Rows from block 4 of a small segmentation model, named by matrix and row number. Rows with one number belong to one neuron. Each number is 500 + 50 x the weight over its row's rms, rounded and kept within 0 to 999. All counts start at 0. Numbers have three digits each.
After each neuron's rows are labels from the 100 images, of 14976, where the neuron reaches its highest value: "peak on" is the class under the peak. Only what is clearly more common there than usual is listed. The data: drawn small creatures on textured ground.
# fc1: MLP up (model.blocks.4.mlp.fc1.weight, 384x128), inputs 64-127
# fc2: MLP down (model.blocks.4.mlp.fc2.weight, 128x384, transposed), outputs 64-127

fc1.23:500484464537465417444489590557403505483502551477434510480532475557603574492466477555486461465507531552415551480546536549430592465527588533609449596460453468507510534431397545528423537472437415
fc2.23:428571575525612529519516534498497566534493529535486453464464532516388463511489508514499503554454420522649502452533501525509452608451558422489513528495519565539484573566555541569541433545479448
peak on: body

fc1.6:471420479435495502434543487422387481407487495577511463593454519507492525557521432505529527497504527592478482527437464541406567508499498481471467504423585536516465560553500479539578414502530512
fc2.6:556514433550563526482512489577521453420516488487441505361456504580421581452500510515509510468439546540573455554413447489533531467563536531487449528557470531449580501423551497451422498585468487
peak on: body

fc1.296:549503530527494474516536415542515446455533564505587515573619429523476492622612556548475536471431498467422478466489507501409582516553497521491392489476419456567480527496492419526551605454489539
fc2.296:443576558511480432447539420501460565467586511466500547430476488442444492514517454480551569550555485498523532522490483555490456553584484449406465537409504480477430415459469470500526448537484553
peak on: body

fc1.65:478516411430459553542557520573469555474629541542528456471487538568540450472551520537534571494468505587537605504551382521485484505512436520446514463506615444494484488513407543421523479543578556
fc2.65:485496478522504551369508591546484450444540566470514495492530526526546560469441480368478523417520538480441575485442465492451592503473576531420526525461516453429585457461485567464496512546522570
peak on: body

fc1.158:372523497523470533477575557462426415443570466542511567368517532456495508489564505506444483549442551548580534612450510475458441580481558443423578487481459548475517429479592437421461496504544566
fc2.158:551463523495431478546565466382477575582473574511525588375409448491606493515520511561484480541512408444461520458554471611511485466497466431515539549518496538516495536481491517399483511483548483
peak on: body

fc1.333:526606561525451532542488481457484544507410459524613534526478477458477477502557483501520462447538527574500447481556468483451440488562516541505418481471581489635482472511575484472472463527488461
fc2.333:342467536516555528512463447533509499443577504527469463497459521413552535508485493499693415501463448459561529403515522519510521514508428418387462500489516507464570468538480429464503568483533528
peak on: body

fc1.204:552558436548545478483569422565518526562500489485507597398517564548596514507550525522520535612486475518511511424522544485450549538530371523451497530575481525492506505507507480498493469478481536
fc2.204:423516509534573527397514513555581436369549626454560503451461531516536527532527409469355506578504489495464539561557443535569475510423496446465538509508462496520520497468478551498459542616459576
peak on: body

fc1.47:438485514469523460449452551574466539454521529492483537499494574486499484520476433512513494485539493491535388464489476478555436529504451382495429456545502533454516580503534482460560567457464430
fc2.47:539514459451608592596478544532458519515488486452540459495438474477489480532477544577499550513541515508519406483542473420602564438578516601563445454572512452468615538394543485454534487489478585
peak on: body

fc1.73:442497490487552454443558529472512504451535482551468589545525544485503474527581584492371492514519423469482503515538578542431477547477475445505461552590475382462490537483482608496530546461512449
fc2.73:571598427472507371441541521519541479483487447547532454435521553585516507478547462483450595494486548537466487519503425428571562452488582609500416397543553592484500456466564447471544554445412502
peak on: limb or head

fc1.77:459522544452542581468442442471464432444416533544489469513484450564504527437555504525532482490573552450527421434538395600507542426453394525491421514570467527589465616512460544483538562458525569
fc2.77:484551557429526419511517475508495533445493560560517558451594499557541431533543454525510542583519428520449528470550463570481513422437520583527496448530451520526517552535573590587466509495429567
peak on: limb or head

fc1.37:433540574483535526518455450450592399474473482591485486482484498534564545533479568540451518536534481465480599593480476502585467602470521555511587512417610487618486416496518447467486453453479447
fc2.37:414533493458536457479536524485519581435476565532573473501489513568483518516471571517444469470505430553573420448549520476508436514352508464348535493518502466412536583471487490452515466449462531
peak on: limb or head; body

fc1.31:411525529448457517544588461525541504466605463463489392514448463582523454466506534520543529479527438473509509502412515541413491451516455411498563516434505458512502492510591585554527515467507546
fc2.31:625517416477497462559443485648461539435499506474592515541609495441511502505581517364462500527475496507460478643457494456528486531502524444484531544470528483527458502531424471414522445447481498
peak on: limb or head

fc1.82:512399396485503432516473564521492442500475446550514529472597576496491461482494466567467564563558475626513464480462524485594533398512528530437616606502397482446469549498539521525579451461519467
fc2.82:462480513497328504551466574534555500446502495551446503527456522594462521632467531442548588550491484489546603430513478443493432534423539505500497472537455602436501558486422434551499428431403492
peak on: limb or head

fc1.298:459547544527502490526442553416533524417452515472493469452365541506505456521457510458436544582470498498535546465514532394455506445487514531480456463561540521554507591486472469545449578468498489
fc2.298:423448503546526482527519496628476470581449532440540526447476460528470527521524514593455420405524454473487514531501509540451468520512505476457425508479374425561573497468503523490527458504602511
peak on: body

fc1.267:486569554407481507392486608489488530470398424564473472515476557524538505416463481460526532508514559455536472477477527462445530525484517474532487482493494420578472496481411533592585430426454437
fc2.267:472480512504517524512484545478572440387540514476443383476546497594517521429457444524425503502549469534572547569448489478526530507545489439535474403467630433521604542498538448515595519492479541
peak on: limb or head

fc1.157:449515552578434432497450505502445539541537500473586546473487522524598567446527521460509558509560611517533488431452530474501523622486403581466511472534537520490573431502450475496456459469554519
fc2.157:545477494444512392546362504530441545544457537523504390425543514493487527448527481523400561457545462388528470543434456444530448488521534479553609559507438562525461435419552535504523461440484533
peak on: body

fc1.264:472482502458572575447537512544485435534514508462584476440525545548581479460484579513554426481605534432422498468499551517459518502505369496423455462498477550541438513599543545453494458538489427
fc2.264:545522479410599549604483423496462514544488520436487564482470514510525530551499485400533459494584423501428510581513501521524530607535523450452560631462582519502395599565421436498462505500409465
peak on: body

fc1.142:485508488492481447536488572445484495519422484540558436533551530539477592415576533552495567585580530587545499454546492408442594513472551491561411496468528467576455463504536494508494493558435465
fc2.142:419421493534575558568551389514592478420529522494533469452550450503483452382521454483424557509593482478606472505484439529455621525487446533560447442540485472585523537447439488573534539506502556
peak on: limb or head

fc1.153:535523517487434484512489551508500526566509532417524491605444454524434486479508526561466523537478573512506457495527465490474519392556504481615410537472508438505572482567443459497442613488396505
fc2.153:473467596442524439441409496482474558492545449515466486460506483494546565495506506514579565512518455562521518540386471494582460567486554470544459478507524468423479447519496510434491548497411412
peak on: body

fc1.60:506470441426466583424424458507470499488530590471537539439466416521351468456498533500474499528542461460533558544560522560458493546542528553436393480475536530552468543536537427517482459496456452
fc2.60:484402548499631556548496491354483519452446501481526503497522534574552442435492491403531522478462501512464560417480576616437486454416537559526472477452536500449466544432523511438513589541533407
peak on: body

fc1.357:536495481480480567475484428486570487491504520449440481452536499555473536489548473508473481416544575566460486519580487429412431440511510562564426501383572520536462508527406532470472462423551390
fc2.357:536525471536472550436417534450487512468455487428464488602455540454558439552516436539465398527489607461554553562525485565491445509527580486454554495439487557528486599538411532599460445501459555
peak on: body

fc1.378:466456596513466484540487509488490456377446476556555475508483476590554509544497521447583591554584557516478504458420504504529484503561482502538504446478464501575514429490446430519469477522413491
fc2.378:579635491463497492525436563658513482558513462484442423492478534519461425486463503536457578443455527465528558505419512554570456563506527530439467444459540442518456513465490558467561542483471389
peak on: limb or head; body

fc1.295:590454510484511432468437457475530426494418470629487522447523585506544568510574515628473519506549455398519490439535509520488528545462540449460460508507504564460415452574638548440485504471453490
fc2.295:434459500518490479563472482498505531563562485541393583556542449529590490480529467465538467483519584595461541577374411458516520410465474512602462414587464495561428505537453508513436439500432452
peak on: limb or head

fc1.154:537472494488515510570461433435522448469501486488560584471619521447487460559465523432590450523551505502516492510493481431502431536537461547505493532563478593574514481483450527513600477442516580
fc2.154:466555534490427587563542487444586513535583560448583567560492534528437442499536494539406546610531503517359438461491451415566462558591483481449547530428495420528517470551538427513492579447489438
peak on: limb or head

fc1.376:540469449471480597516576552537449496438527428551455558420563472578507450551514450503449457489550522543382569507480545498534419590571472508465526578478584410510435535515504515534532503453516489
fc2.376:499484450532490539501462495473423479558511572553472547443486476538491450481531585512545559558447538508540401457458448524564428538607512464516481436481476439540576561505568580613484496472512415
peak on: limb or head

fc1.343:447483563505491579460449503493491473448519554574469441556498396549567510535475462518532528492476515502512491497521539547415539533558585526486585524399492444495442455547503502494472482490522395
fc2.343:442571444522509482495532481463478510432503521508437530456445523465615493510591549467399430482520434590595471558500420416490448496514597510487457552441519486447599502449512418463540467499505500
peak on: limb or head

fc1.322:504493548435419448458561475417581497431511452486527515357531571510401505481604487565524483499539552456513558499518449440488487456500435537472523462522526502602577516444503442507574433486530513
fc2.322:532473521466516500500352544424568607461438514417548515578498541563582407453536541550462517455450445415587450510500521470543415579461437473516543550550466531465482486515447452557629458517623498
peak on: limb or head

fc1.85:526507534497537440477546475542494522520515487486459508510566521498538550600456562508492559529427532496407516408481557571511464544493546430527463418541554506427459600517565479529484530432517476
fc2.85:488566489515495501534558541421553496380444509435530456498607398413470489487550503543432513582602426398490546490549433455524540542425377466491550467439498515512526459560550556553564472558474449
peak on: body

fc1.36:524511456483504485496473427482489507489558565532496449454435474568449510495567527494524517454582522545588547554392558487543418455472520541518423405515463479441514449567509471431548587451426433
fc2.36:533427487475460574469462466509464520488508466437448446507447569563484475442513510532560518544504526473540519487436473506531521466493471563496460491597445531504450519443467440569476432417492421
peak on: body

fc1.315:442484511480474533642534424500476536609452536554467476600505557577555600403551505484585555459468583442497448516482515523484586424494491591466453494449516475463498495549480438518492529496442572
fc2.315:534403499543517560450445527546467515440445595529577557519517490532584471494451608451513497527512531514443494492567536498420550521375510544537491455528512455509454496524505431548458371446555549
peak on: body

fc1.244:508558456517512508550451473548479533617499574507537569485417512555468448516485529500567459439560450459551540543511594482449561529633480533502554500450468493448481565513414451615479465469449538
fc2.244:475484468561372546427430534407551478538467498554490478416494475455580528438492489561499507542426462514464528476442480519589470455487475435532469461430506508596537503580542566533452582429525523
peak on: limb or head

fc1.86:475429477509511478579489529506479502470461485469434524442510457510507527510466595615532408544418518453581434430463549507506456557474448471385523478599472517543544498490549498515515535485370496
fc2.86:503491516492540501487397519460550540525421462538482461468532544494472495524541400432514561550580472438414450567528503525419450478588485538495436484479506591508419505505548497518447512557429487
peak on: limb or head

fc1.292:490434497504552563466533484490465489446562442457494501492513446555510537420487485508495496433539583526481439524472591436374451488482539547465542588534467484511429450517485457444583402568476523
fc2.292:447453460566423573483549432625499453525500459469460474424522498410531478570601485513588510510466516476486553461473471563414561469513533438481548542585519560467520422463526506640487483446543518
peak on: body

fc1.76:480429595504445580535484537551510432508429457518468622453525484586519489448411408492551463482578401520524468559510513508495526437504453530546573559411535534542482523444567539450527559458424540
fc2.76:533620537497462537519496487506503505558532491523568539512481461480540352499468498499518532441470407497489576539503451483543542562493487394563467472496564528499490404570417466404494589584428395
peak on: limb or head

fc1.4:556431451429526502495404389538536440483549487487470452524506517499563503554510527419494573529482508478554405520556504556499511496510415462538566388487454477486411436531530484461426555486456472
fc2.4:471469467545546519489572597554463465497563565537418448416503468515546489475531521531581511488490505422542561455519451633476395500564508404605420509531509457486532576579391449560484537447561484
peak on: body